Weights of a small image captioner.
Model: 7.72M parameters, encoder arch vit, encoder norm layernorm, encoder layers 14, encoder width 160, decoder width 128, decoder activation silu.
Training: muon at rate 0.0025, 5000 steps, batches of 64.
Data: trained on rendered roads seen from a driver's seat, with toy cars, trees and houses, 8.8 epochs.
Rows from block 7 of the image encoder of a small image captioner, named by matrix and row number. Rows with one number belong to one neuron. Each number is 128 + 24 x the weight over its row's rms, rounded and kept within 0 to 255. All counts start at 0.
After each neuron's rows are labels from the 100 images, of 14976, where the neuron reaches its highest value: "peak on" is the class under the peak; "top examples" is what is common among them. Only what is clearly more common there than usual is listed. The data: rendered roads seen from a driver's seat, with toy cars, trees and houses. In brackets: how many of the 100, against the usual share in percent.
# fc1: MLP up (encoder.blocks.7.mlp.fc1.weight, 960x160), inputs 0-159
# fc2: MLP down (encoder.blocks.7.mlp.fc2.weight, 160x960, transposed), outputs 0-159

fc1.216 [122 113 134 126 116 110 183 142 144 136 132 138 132 138 149 119 165 163 147 156 128 144 116 138  94 145 104 127 169 144 125 129 132 119 121 113 107 173  94 123 133  80 110 141 168 135 143 138 120 125  97 119 147 128 142 136  98 129 148 137 106 128  93 179 178 144 120 119 135 162 151 122 157 104  92 138 155 163 119 131 138  75 132 111 102 112 146 166  97 109 138 155 135 163 143 190 155 125  95 117 107 141 147  99 171 182 152 108  60 126 127 106 113 161 153 108 119 139 130 168  93  93 123 106 115 171 148 140 129 108 105 123  96 162 141 129 161 131 142 137 136 109 178 144 134 135 147  79 151 138  94 119 102 128 139 105 152 129 100 148]
fc2.216 [157 109 131 112 137 122  49 103 143 151 126 166 120 149 106 163 107  72 120 151 146 115 151 145 144 113 133 110  77 118 147 116 127 127 124 164 163  84 122  91 128 153 144  95 111 158 137 133 123 149  96 158 109 147 121 105 101 119 134  99 123 110 161  69 124 173 121 150 123  82  95 136 125 132 125 140 124 120 143 135 154 140 123 158 136 117  98 122 124 109 102 108 153 158 132  69  83 103 120 145 168 135 127 132 119 139 100 153 126 143 112 167 134 136  85 146 137 103 115 120 163 141 130 128 142 108 106 142 141 164 163 130 124 130 124 144 148 140 143 153 127 164 133 154  89 124 119 163 156 100 175 108 120 115  76 147 159 115 107 174]
peak on: truck (61 vs 4.5)
top examples: truck (85 vs 54.9)

fc1.495 [122 178 161  96 139 140 106 141  95  73 132 143 120 136 103 131 139 154 134 142 138 167  88 132 124 147 103 149 101 139 167 132 124  93 150 106  88 123 134 128 135 109 138 122 132 134 152 104 133 111 146 130 119 125 141 125 151 107 149 126 152 121 102 128 147 143 136 102  91 164 156 113 114 165 167 133 119 154  81 140 119 135 123 122 131  82 147  83 151 109  81 158 135 114 143 108 183 129  91 142 142  89 158 116  92 139 123  97 169 144  99 173 132 135  95 140  75 121 127 131 107 123  92 153 178 170 149 111  75 133 119 113 120 135 110 152 131 124  96 138 121 143 135 148  90 138 115 108 104 191 110 102 124 110 112 150  97 164 144 120]
fc2.495 [170  62 125 113 157  87 145  83 150  98 113 121 157 111 124 126 156 132 138 148 134 123 160 119 102 108 179 125 143 109 126 146 138 113 145 106 103 103 133 107 151 131 148 104 101 109  84 139 141 160 129 148 152 133  92  89 128 161 114 115 161 162 157 174 125 140 124 122 175 111 126 119 114 106 118  88 166 122 122 114 150 133 118  78 152 123 180 154 102 157 142 143 127 147 119 148 129 133 127 104 148 156 100  98 122 152 134  62 120 126 141 126 153 121 140 104  91 107 130 165 149 140 122 139 141  92 125  62 147 167 125 121 151 113 146 104 142 109 145 131 165 143 103 103 117 109 112 134 133 129 169 169 130 101 123 135 128 164  85 120]
peak on: verge (66 vs 16.3); lamp (28 vs 0.5)
top examples: lamp (93 vs 29.8)

fc1.317 [136 129 148 132  93 156  87  99 120 167 117 113 135 166 104 151 158  97 125 103 112 169 140 107 126 138 101 131 100 140 165 108 118 102 151 112 144 100 142  74 110 160 160 110  83 104 119 156 107 114  75 126 111 148 149 147  93 103 124  82 125 133 120 150  87 110 131 123 122 162 131 112 145  96 125 141 123 142 125 168 137  97 130 119  88 109 138 135 161 162 164 116 141 122 147 151 173 175  91 111 110 126 124 118 120  85 158 153 132 107 118 109 148 136  94 143 128 129 111 137 170 110 148 114 132 117 131 144 102 134 122 140 101  92 134 160  94 131 132 111  91 105 117 110 128 115 114 174 150 110 165  74 124  92 135 163 120 146 186 112]
fc2.317 [133 124 151 142 168 119 134 128  85  97 131  52 100 107 161 124 125 154 143 161 152 149 117 177 139 115 109 114 132  98  98 157 160 131 101 127 104 127  94 124 152 114  76  94  97 154 145 135 166 118 145 121 177 123  67 130 150 149 132 151 135 128 128 126 124  92 137 121 137 105 149 149  83 120 117 123 125 134 116  76 101 109 115 131 152 162 127  94 131 115 107  91 128 128 108 159 151 117 119 145 145 131 134 110 111 136  86 130 161 138 111  75 126 121 153 131 118  86 128 152 108 153 128 140 144 154 122 110 125 111 130 117 144 152 107 151 124 137 110 201 131 159 182 153 104 135 128 104 108 121 175 116 129 180 124 148 118 148 106 151]
peak on: verge (80 vs 16.3)
top examples: lamp (95 vs 29.8)

fc1.397 [121 125 132 145 137 118 156 154 134 134 117 136 126  79 101  97 120 154 153 127 102 135 140  68 177 104 108 117 145 131 114 148 115  88 135 104 150 167 117 104 105 117 140 134 145 111 136  96  97 121 119 125 154 147 138 152 110 111  49 113 114 129 121  82 164 169 148  67 121 105 102 147 129 106 121  70 100 138 150 139 116 128  84 134 156  95 120 147 123 147 119 117 110 142 118 128 105 147  93 129 115  82 130 144 141 146 125 154 145 129 192 158 131 164 123 114 153 125 181 143 147 128 158  96 129 133 144  99 124 132 130 125 130 110 152 115 100 170 139 160 108  75  98 127 110 147 109 132 158 112 105 136 114 169 105 124 121 145 101  97]
fc2.397 [139 116 137 149 107 124 114 174 102 170  84 112 175 153 111 107 120 107 105 119 111  72 119 169 124 113 150 110 118 113 124 151  76 173 134 138 133 104 120 142 111  98 147 152 134 100 122 113  86 129 121 167  80 145 157 162 120 119 130 146  97 136 110 153 145  89 134 148 107 135 126 113 134 124 125 117 144 133 109 141 125 148 165 167 116 125 153 150 155 126 149 133  59 142 130 154 134 137 113 137 141 111 157  96 156 132  96 102 127 142 164 126 105 126  82 118 123 183 128 102 125 118 146 154 136 179  89 152 152 169 172 116 137 112  98 124  73 110 142 115 164  86 112 112 139  93 109 151 105 121 144 129 155 136 112 135 110 129 158 120]
peak on: pine (42 vs 1.1)
top examples: pine (98 vs 28.4)

fc1.667 [123 105 126 133 135 103 156  51 117 124 112  82 137 148 132 143 132 125 151 121 127 150 155  64 121 101 120 153 121 103 140 122 137 130 126 110 112 114 147 140 119 108 165 160 119 114 125 123 145 144 136 125 134 144 103 144  99 129  89 148  88 150 155 122 191 132 181  95 113 167 145 102 140 119 125 138 146 126 162 111 148 131 112 117 120 116  91 144 130 130 162 124 128 106 115  94  98 144  84 132  68 151  91 144 151  94  91 174 124 149 128 102 149 187 100 150 149 128 140 148 131 101 124 140 176 145  98 108 145 163 140 146 145 136 170 122 118 132 138 135 147 108  86 127 116 120  98 152 139 133 111  86 117 106 139 121  95  94 175 145]
fc2.667 [130 114 127 117 134 128 101 122 163 112 146 163 132 104 108 118 103 145  94 157 130 104 163 118 118 114 114 105 147 122  72 118 145 107 125 103 109 145  82  91 111 157 115 122 127 155 120 124 148 146 105 122  94 127 164 106 103  96 146 151  77 165  86 153 170 129 127 149 138  93 123 125  95 135 123 127 113 105 140 186 108 145 137 148 166 111 103 132 162 142  85 103 141 168  95 170 110 117 170  94 170 141 151 104 132 149 128 104 109 119 110 148 113 115 124 106 139 155 158 119  90 111 103 113 118 146 154 113 164 115 135 112 148 144 109 122 140 169 116 127 146 154 135 153 180  86 108 122 140 186 110 150 155 125 128 149 130 136  74 149]
peak on: truck (97 vs 4.5)
top examples: truck (99 vs 54.9)

fc1.298 [146 131 107  86 144 125 170 143 112 127 151 110 148 134 120 108 104 101 118 153  96 148 156 107 127 126 126 138 162 197 186 118 121 125 145 142 121 111 132 104  94  87 148 125 146 104 151 126 103 103 159 121 141  87 149 122 168 164 158 145  95 129 122 133 115 135 149  82 126 104 105 130 133  92  65 119 179 165 130 135 136 154 130 129 138 164 130 122 149 124 147 136 125 151 100  98  82 131 118 155 147 117 157 146 130 108  61 139 116 125 168 141 151 130 160 120 137 143 126 160 121 148 133 141 125 114 154 209 107 166 165 150 143 116 179 127 125 106 157 124 155 132 132 139 110 127 105 127 149 123 100 115 161 106 142 136 144 118 123 154]
fc2.298 [119 145 162 171 142 125 156  93 132 103 161 149 149 156 115 137 140 109 138 133 114  68 137 178 129  77 161  91 130 117 110 104 144  99 121 142 132 107 156 118 145 109 113  97 134 150 113 108 139 146 132  80  78 129 129 120 133  74 160 167 115 110 112 116 122 154 109 142 107 121 136 142 116 133 111 146 140 128 136 113 120  97 136 141 118 149 179 141 147 116 135 116 132 128 122  99 123 106 153 153 130 152 187  97 137 134 146 108 107 115 154  92 147 101 156 159 121 114 200 139 126 138 120 126  99 150 109  91 109 125 100 179 101 136 161 148 118 140 116 101 127  98  65 170 143 166 102 132  89 136 131 123 137 168 148 123 110 120 131 155]
peak on: pine (72 vs 1.1)
top examples: pine (80 vs 28.4)

fc1.489 [165 153 174 157 152 130  63  90  86 105  82 127 108 171 141  96 131 170 137 126 112 127 110 113 151 140 120 112 167  96 140 119 113 128 162 149 127 135 117  98  87 128 141 167 127 112 117 150 147 123  89 100 133 119 160 137 185  65 157 105 121 133  99 121 129  88 140 119 123  97 140 127 139 104 126 126  81 127 118 156 141 172 104 130 126  61 110 166 127 153 125 112 135  87 153 135 110 115 152 112 111 141 115 108 149  87 145 125 113 147 141 138 110 142 124 162 126 127 147 161 100 144 150 118 159 128 129  96 149 130 102 143 119 175  75 122 140 115 124 121 155 138 147 115 125 120 124  82 123 110 170 142 139 118  99 138 140 133 114 151]
fc2.489 [ 71 100 170 158 149 185 165 130 132 106 123  77 129 123 110 120 140  95 134 124 151 145 172 125  95 153 134  99 106 151  85 137 132 115 125 173 169  79 126 128  66 124 129  90 123 134 136 142 139  87 116 159 141 120 104 141 114 166 124 108 108 141 153 161 118  94 132 160  92 124 123 131 109 149 131 146 133 127  92 116 124  81 166 134  98 156 147 126 114 125 109 116 101 155 140 138 156 101 136 133 105 132 104 126 149 139  76 175 148 144 168 119 147 125 130 134 130 115 114 119 132 121 132  73 101 124  99 138 122 115 128 116 135 135 167 173 178 159 108 139 112 130 136  82 150 151 127 162  95 147 156 133 111 125 138 109 136 137 125 102]
peak on: house (97 vs 1.8)
top examples: house (99 vs 31.6)

fc1.694 [168 118 114 108 145  97  99 143 165 125  96 112 124 129  87  95 148 123 161 107 140 123 109 110 147 156  92 127 144 147 150 151 118 165 141 135 156 124 140 194 164 118 130 135 113 140 155 111 175 117 137 171 138 135 142 154 140 151 150 177 175 114 127 106 164 112  90 137 168 141 141 112  86 114 138 131 140 130 137 122 139 104  89 145 118 101 123 119 154 143 132 155  97 114 149 118 160 133  99 108 101 102 133  83 140 129 147 146 112 150 169 119 185 186 128 127 161 115 147 125 121 122 126 160 121 142 133 130 102 125 118 163 104 163 138 112 174 130 187 134 161  99 117 156 109 146  90 121  99 152  97 101 163 135 152 122 150 125 142 131]
fc2.694 [158 155 131 132 117 152 137 139  76 123 114 136 145  97 157 120 121 104 157 171 116 134 134 127 145 111 115  85  91  94 110 121 120 138 110 136 134 118 167 150 147 162 173 155 118 144  86 104 120 132 169 156 116 104 156 173 131 150 138 116  97 103 103 103 138 140 114 100 103 119 120  80 145 110 159 144 135 138 112 108  81 179 108 149 139 194 130 115 116 136 138 118 138 106 111 129  98 179 154 119 133 104 168 155 129 119 147 156 119  68 150 135 141 113 126 102 148 108 142  49 138 109 142 156 115 102 124 147 146 117 147  92 146 122 115 148  85 117 112 123 119  71 127 134 130 136 136 145 135 116 113 177 153 139 116 147 126 122 142 153]
peak on: pine (50 vs 1.1)
top examples: pine (66 vs 28.4)

fc1.239 [137 132 127 107  85 126 139 162 151 119 115 120 136 118 132 102 110 106 138 115  77 103 147 123 146 149 168  96 170 142 104 127 118 132 152 145 125 163 164 133 134 149  69 113 156  77 112  86 154 158 146 125 130 136 155 129 147  91 208 165 121 123 170 111 126 132 141 155  80 104 122 105  86 123  96  84 104 125 142 120 137 134 106 116 142 110 117 134 141 132 151 148 115 135 159 167 110 129 136 140 151 153 115 137 180 136 139 110 113 114 132  99 156 167 125 101 109 122 151 122 159 134 111 118 146 154  98 145 141 112 143 124 126 151  76 120 114 121 140 150 131  89 119 154 145 127  97  92 155 121 117 109  96 151 206 146 145 120 126 145]
fc2.239 [107 100 164 130 156 141 155 112 128 134 164  95 145 156  72  66 126 161 154 139 113 139  87 127 109  94 101 132 153 150 133  93 142 116 108 125 136 112 180 128 148 135 170 145 144 116 132 127 108 115 137 143 132 120 158 145 141 142  93 114 124 133  81 127 151 110 130 104 118 146 137 106 135 123 127 131 145 128 110 134 118 184 147 113 109 191 134 109  98 109  98 124 157 147 124 140 161 113 114  96 107 113 155 139 102 120 140 164 138 109 153 134 169 116 106 126 184  53 101  82 160 130 113 102  90 155 116 161 111 131 120 123 130 120 157 133 149 130 144  94 135 119 175  98 116 103 154 148  86 159 115 138 124 102 132 140 144 100 108 105]
peak on: pine (64 vs 1.1)
top examples: pine (82 vs 28.4); straight (64 vs 32.9)

fc1.608 [160 156 141 133  64 108  89 137 146 127 102  96  93  89  73 168 137 106 111 115 136 145 133 132 123 110 126 117 106 149 127 138 115 120 181 154 100 146 124 111  94 127 131 138 136 139 111  80 152  89 117 146 135  79 116 127 138 158 125 114 103 145 152 107 123 102 168 144  91 192 118 142 112 121 118 138 112 100 123 147  99 174 133 109 174 128  99 140 161 131 150 109 187 134 117 129 160 115 102 131  90 157 167 141 162 115 157 152 115 133 118 107 160 119 168 164 104 141 110 154 159 118 144  97 135 145 147 113 122 152 138 123  90 100 130 132 102 136 101 113 154  95 113 146 132  98 145 108 158 129 113 158 158 109 127 112  97 102 120 128]
fc2.608 [124 163 116 113 126 169 102 144 105 131 151  95 122 146 170 119 163 115 127 121 115 148 135 115 117 171 109 188 130 143 116 107 136 137 112 116 132 124 172 103 146 109 140 158 151  73 140 145 134 131  73 148 134 152 118 189 160 112 153 105 136 124 107 157 129 119 169 136 149 101 134  95 105 135 163 148 113 122 147 148 107 100 114 117 147 148  88 142 117 134 128 119 136 109 155 147 157 125  90 130 127  53 150 122  59 120 145 118  97 138  97 111 131 127 105 126 162 109 120 149 130 111 138 131 102 117 107 126 165 151 106 120 183 123 118 128 117 115 129 157  84 142 115 146 123  79 138 133 126  98  89 149 103 122 124 195 129 105 119 137]
peak on: dog (34 vs 0.2)
top examples: dog (56 vs 27.6)

fc1.285 [115 140 162 132 100 113 124 163 109 158  81  88 119 155 120 126 126 136 105 141 159 117 142  66 129 141 124 156 164 135 102 178 124 156 116  70 117 151 132 179 117 161 122 120 125 141 153 131  57  97 101 132  91 132 135 122 129 118 104 123  94 121 129 114  89 145 127 141 145 123 119 145 115 133 105 152  74 169 102 133 146 127  73 169 111 117 148 134 122 134 137 120 111 132 137 113 146 117 101 118 137 141 136 157 164 192 124 106  75 125 169 145 147 148 115 144 148  85 168 144 140 146 133 145 159 134  93  83 124 143 118 148 108 109 102  79 127 129 126 186 142 122 115 138 150 126 134 127 129 142 122 155 116 154 120 103 115 134 124 139]
fc2.285 [168 177 169 174 140 105 141 179 108  91 122 144 168 103 154 107 113 135  88 110 159 106 135 139 144  81 146 165 140 155 128 182 166 127 125 128 124  99 103 149 118 128 150 110 120 130 104  71 151 136 147 139  66 150 140 154 114 125 107 146 111 150 100 125 130  94 138 123 116 138 102 132 128 113 116 145 141 103 130 116  94 155 140 129 114  97  91 140 142  88 151 146  82 157 146 150 135 118 139 114 155 126 152  89 143 154 135 136 124 142 110 149 109  86 109 143  95 122 144 133 110 131 104  78 146 148 138 126 154 155 152 116 113 141 114  82  86 134 125 112 130 121  99 117 135  76 104 140 160  97 102 123 135 148 168 153 131 105 101 144]
peak on: pine (57 vs 1.1)
top examples: pine (99 vs 28.4)

fc1.234 [128 116 101 124  92 160 141 135 138 159 105 106 123 128 126  89 102 132 130 134 128 156 131 167 110  94 165 126  92  96 197 129  77  91 145 142 162 154 134 111 130 139 158 141 143 118 160 136 122 164 117  88 129 138 108 107 135 106 120  97 151 105 126 136 138 148 132 116 146 196 157 144 102 137 104 106 123 163 131 144 105  91 156 114 160 143 151 136 157 128 165 155 129 113 120 178 152 152 132 157 105 115 132 104 123 129 123 132 124 165 152 109 130 126 129 100 136 162 137 147 129 109 185 127  90 109 159 144 109 127 104 127 186 130 147 166  93 139 127 180 117 141 118 153 123 130 174 150 134 127 140 100 146 103  94 148 103 184 125 126]
fc2.234 [176 112 156 114 141 174 111 150 137 125 137 148 157 105 122 132 127 100 115  86 122 150 111 112 145 123 106 101 144  85 119 138 117 109 114 146  74  88 154 111 139 141  96 110 135 133  94 144 124 175 160 107 105 143 116 100 148 170 132 131 127 132 117 122 130 131 108  81 139 118 148 158 176 124  78 123  96 132 153  92 103 158 142 140 127 171 155 203 122 134 110 130 109 136  93  98 146 146 118 161 126 104 160 100 140 117 124 123 132 136 143 101 114 139 113 176 137  97 163 143  66 130 130 113  97 188  94 155 124 121 121 159 129 116 139 139  91 105 134 144 154 128  98 126 116 121 134 130 147  95 164 152 159  95 118 150 133 128 141 154]
peak on: verge (51 vs 16.3)
top examples: lamp (100 vs 29.8)

fc1.612 [132 128 119 131  99 113 147 118 138  71 135 107 145 131 121 121 145  62 120  88 146 125 142  78 126 100 119 117 163 120 153 140 226 111 144 128 122 141 128 146 132 153 138 125 125  88 109 157  75 133 103 112 173 119 140 114 119 131 137 164 187 117 156 121 129 163 118  98 100 116 144 105 131 104 135 131 114 112 164  91  99  96 102 128 115 121 111 110 121 145 153 119  79 127 121 133 131  96 140 177 100 124 131 141 146 114  99 159 119 128 158 140 156 120 178 160 168 130 120 121 152 165 157  94 107  95 149 117 139 103 135 115 155 139 111 159 106 166 150 126 150 132 126 127 151 126 144 106  95 152 154 139 123 134 108 112  98 166 115 141]
fc2.612 [153 117 148 154 126 145 107 116 126 154 133 114 123 104 116 130 119 106 114 112 124 178 160  95 106  81 101 133 134 136 136 127 153 185 161 145 115 104 170 101 131 126 154 121  73 162 119 165 119 108 155 121 143 126 137 130 148 157 140 157 170 112 101 160 113 163 113 102  94 118  60 177 133  88 107 130  92 149 132 127 127 133 108 170 143 138 141  95 111 101 126 139 125 166 119 154 166 136 118  96 122 166 105  99  76 134 131 132  94 126 142 154 159  93  90 110 132 125 134 207 123 134 138 101 132  93 132 131 105 106 114 130  98 136 127 104 122 146 123 156 111 107 152 127 111  77 112 111  94 142 119 138 144 150 129 135 117 155 142 138]
peak on: verge (83 vs 16.3)
top examples: bends left (70 vs 34)

fc1.315 [157 121 117 170 161 123 125 148 106 115 120 136 113 107 137 131 114  92 137 142  96  86 157 156 107 162 119 116 140 120 138 120 146 121  70 109 129 177 124 150 102  96 124 125  87 131 135 165 133 104 101 116  74 128 142 115 111 161 109 134 129 141 108 147  94 169  98 124  83 137 121 130 107 124 121 126  75  97 106 119 118  99 106 136 116 152 115 113 149 122 114 124 102 136  74 141 126 112 108  96 103 142 111 111  77  80 122 105 118 114  98 157 100 143  95 122 160 134  92 140 147 123 155  95 125 145 142 115 141 171 102 111 139 114 126 123  86 176 172 156 134 154 128 127 121 147 106  76 161 117  92 153 103 130 106 155 183 127 141 140]
fc2.315 [123 106 146 156 178 172 130 150  89 119 135 142 104 137 114 103 139 120 148  86 151  99 147 160  86 184  93 124 112 131 112 108 149 143 124 141 114 156 108 150 174 113 117 141 163  90 154 135 114 125 136 132 139  96 138 135 150 150 151  73 112 144 127 115 144 115  87 131 158 116 139 166 128  74 158 143 141 144 127 142 142 138 110 110 125 153 160 145 103 112 121 105 149 101 162 110 131 104 110  91 139 115  99 110 117 106 119  94 140 183 130 139 147 131 138 134 142 143 115 114 162 120 145 103 156 146 120  77 105 134 111 152 144  88 160 121 149 150 178 144 154 107 100  90  88  90  89 101  81 157 132 121 131 140 152 158 127 111 117 110]
peak on: dog (38 vs 0.2)
top examples: dog (63 vs 27.6)

fc1.136 [145 180 144  91 103 103 148 149 105 154 117 122 111  92 145 115 117 183 140  83 148  85 161 136 121  96 129 129 143 157 128 120 140 132 101 157 134 137 121 135 148 148  84 120 166 148 136 138 124 112 145 125 117 130 121 131  97  89 148 146 132 112 123 119 145 146 146 145 137 114 101 128 125 126 116 147 139 151 131  98  49 176 149 174 124 132  94 115 126 104 122 109 142 133 175 130  88 133 148 168 110  86 128 111 134 146 127 104 172 103 106 114 146 151 117 115 135  95 142 101 109 101  99  87 129 152 107 127 128 128  72 128 118  86 119  90  88 176 134  99 119 167 123 119 121 153 122 175 180 115 139 116 123 122 152 145 131 103 136 164]
fc2.136 [103 129 149  93  85 103  99  95  98 142 160 102 126 126 125 157 130 124 103  87  89 102 165 135 118 152  68 113 132 157 126 124 136 111 147 133 149 150 156 118 119 136 139 153 157  92 129 150 110  93 109 158 122 167 117 106 153 151  93 146 134 139 129 146 140 109 128 169 114 131 134 108 122  84 147 177 113 158 153 117 166 171 156 182 144 129 137 146 113  99 159 113 177 108 100 134 165 134  73  87 138 153 146  88 139 116 170 109 122 139 125 116 117 163 117 170 103 132 155 114 110 158 133 118 109 157  95 142  73 144  75 121 123 142 116 131  93 123 140 139 129 100 112 109 123 128 142 123 123 112 134 129 134 148 169 108 119 125 154 117]
peak on: pine (45 vs 1.1)
top examples: pine (71 vs 28.4)

fc1.231 [122 131 155 135  93 109 135 178 138 104 171 132  96 148 129 101 147 157 117 107  88 136 120 122 130 128 118 127 154 126 140 158 144 125 137 124 122 124 147 132 134 104 136  74 130 123  82  70 107 132 119 139 126 121 169 135 110 155 125 149 168 151 119 128 131 116 130 122 128 146 140 116 114 107  97 153  90 139 150 122 141  75  92 151 132 114 136 113 148 141 107  82 134 107 136 110  88 121 103 100  70 109  91 109 147 120 119  93 127  66  92 130 167  94 147 134  87 136 170 127 119 152 135  65 140  75 154 137 129 125 115 118 142 109 108 102 127 121 158 128 135 123 109 166 126 133 141 143  78 154 118 112  84 130 119 185 115 168 153 134]
fc2.231 [102  99 135 115 153 161 119 137 146  70 169 120 114 149 159  89 135 103 134 111 123 164 169 149 134 158 129 153 130 172 109  92 124 142 155 113 121 155 118 135 155 122 122 137  93 122 137 174  94 154 139 113 138 146 158 105 152 139 173  73  96 141 108 109 110 125 100  98 123 129 142 142 132 190 107 145  73 132 135 100 110 124 132 112 151 119 112 121 112 156 116 164 104  90 143 137 134 102 143  94 142 150 132 116 117 121 147 126 135  57 140 145 158  97 141 148 131 137 129 180 108 131 123 141 108 136 134 111 148 129 112 110 119 122 100 160  93 135 134 120 147 139  83  87 121 111 172 123 134 127 116 120 121 169 128 156 102 177 150  79]
peak on: verge (68 vs 16.3)
top examples: bends right (100 vs 33.1)

fc1.671 [158 126 127 146 175 131  89 148 105 138 113 115 110 129 141 142 105  91 170 144 122  86 161 181  95 153 114 127 139  98 131 103 137  94  97 109 158 176 139 148 100 104 128 133 112 140 126 131 129 114 134 107  80 103 155 100 103 162 114 129 120 140 125 146 113 138  87 149 117 131 103 162  81 108 101 130  79  95  97 115 129  91 120 148 121 162 126 111 152 124 121 109 109 129  76 135 126 103 108 103 130 134 118 103  75 103 129 121 128 109 101 158 115 141  92 119 159 138  97 160 154 118 129 114 140 164 120 113 131 177 106 117 143 119 147 138  98 179 168 145 100 137 136 133 147 122  98  83 146 142 102 139  96 152 139 146 166  82 149 120]
fc2.671 [127  95 146 128 169 170 129 146  83 105 144 149 103 133  90 123 132  89 162  84 145  94 166 168 116 185 121 115 103 129 132 122 147 144 120 133 134 171 114 139 159 103 128 137 162  98 145 150 123 107 128 135 117  84 140 114 148 150 142  88 107 151 101 117 158 107 109 121 161 129 135 171 126  82 166 138 136 142 129 160 150 145  97  99 145 164 165 150 135 115 119 109 146 100 129 129 131 119  99 111 140 132  83 106 106  87 136  99 136 168 101 134 133 167 126 120 136 138 107  92 153 126 122 138 156 141 107  98  98 112 100 146 135 103 146 135 149 173 166 148 168 110 105 103 104 124 100  62  92 131 134 134 115 127 141 169 128 141 136 128]
peak on: dog (46 vs 0.2)
top examples: dog (73 vs 27.6)

fc1.18 [ 97 117 102 138  83 114 120 122  92 140 127 126 136 134 136 165 142 150 114  91 111 154 153 121  93 130  82 131 106 115 147 108 131 152 117 135 120 100 115 139 147 130 159 146 131 100 146 133  99 125 148 116 122 127 121 121  71 139  83 112 162 103 126 148 121 107 102  89 146  74 129 145 170 114 121 106 115 121 128 148 126 137 118 151 128 123 160 138 113 137 127 164 108  53 125  83 127  93 107 123 157 102 130 114  72 103 101 125 147 129 166 132 145 127  84 135 116  86 125 147 117 124 145 154 167  66 190 160  97 112 114 128 140 142 101 111 103 156 125 148 129 161 158  95 116 131 160 107 128 116 151 147 133  97 113 138 120 135 105 186]
fc2.18 [118 116 130 111 133 161 101 118 133 102 119 154 107 103  89 115 115 135 160 139 102 118  85 128 122 146 173 149 123 124 119 120 143 134 140  90 128 102 163 123 112 146 125  92 132 105  99 124  95 132 123 187 140 106 137 157 157 155 122  99 122 142 155 104 146 134 110 132 128 143 115 151 101 113 134 129 177 130 114 124  94 122 122  89 114 132  92 108  90 114 155 111 153 130 132 134 160 156 127 162 113 160 108 160 195 143 121 113 126 109  66 125 129 145 149  93  91 137 161 125 118 160 139  91 128 197 158 102 135 127 171 160 164 129 166 144 160 101 150 130 109 177 126 142 132  93 116 110  85 124 147 157  90 114 103 152 125 102 140 110]
peak on: verge (60 vs 16.3)
top examples: lamp (80 vs 29.8)

fc1.8 [119 116 135 115  74 103 122 177 126 143 125 100 104 135 116 101 123 129 137 102 105 102 133 155 127 132 125 124 152 184 132 127 114 163 137 163 139 178 166  97 136 185 118 142 138 104 122  99 125  93 115 154 139 108 168 177 129 154 156 109 127 106 173 109 119 102  88 152 127 140 110  77 121  90  77 138 110 131  98 170 102 133 113  96 131 108 108 152 130  92 128 131 125 113 113 126 145 146  91  83 135  89  98 123 131 159 132 133 112 126 186 138 147  99 108 133 141 144 130 134 147 100 142  88 113 135  88  72 150  89 103 126 103 126 107  92 120 143 162 124 131 107 127 112 110 103 130 135 151 106 106 142 143 129 111 148 100 149 100 127]
fc2.8 [102 131 121 100 124 167 102 139  83 167 165 103 135 136 131  91 123  96 126 110 102 136 125  93 167 124  55 115 116 159  99 117 122 103 156 132 115 131 160  96 144 131 168 189 136 106  97 111 136 102 147 171 186 112 131 153 110 139 145  91 119 165  98 132 134 100 133 108  97 123 149 123 108  93 120 145 117 153 172 134 111 174 101 136 157 145 132 128 146 124 125 128 182  73 153 136 119  95 114 118  96 126 135  90 130  92 123 117 123 119 148 143 163 134 104 140  91 138 132 157 138 144  97 132 143 121 119 123  89 166 139 142 161 100 127 108 134 115 100 113 146 101 125 141 128 132 180 137 156 150 129 105 133 143 127 154 155 144 103 130]
peak on: pine (61 vs 1.1)
top examples: pine (80 vs 28.4)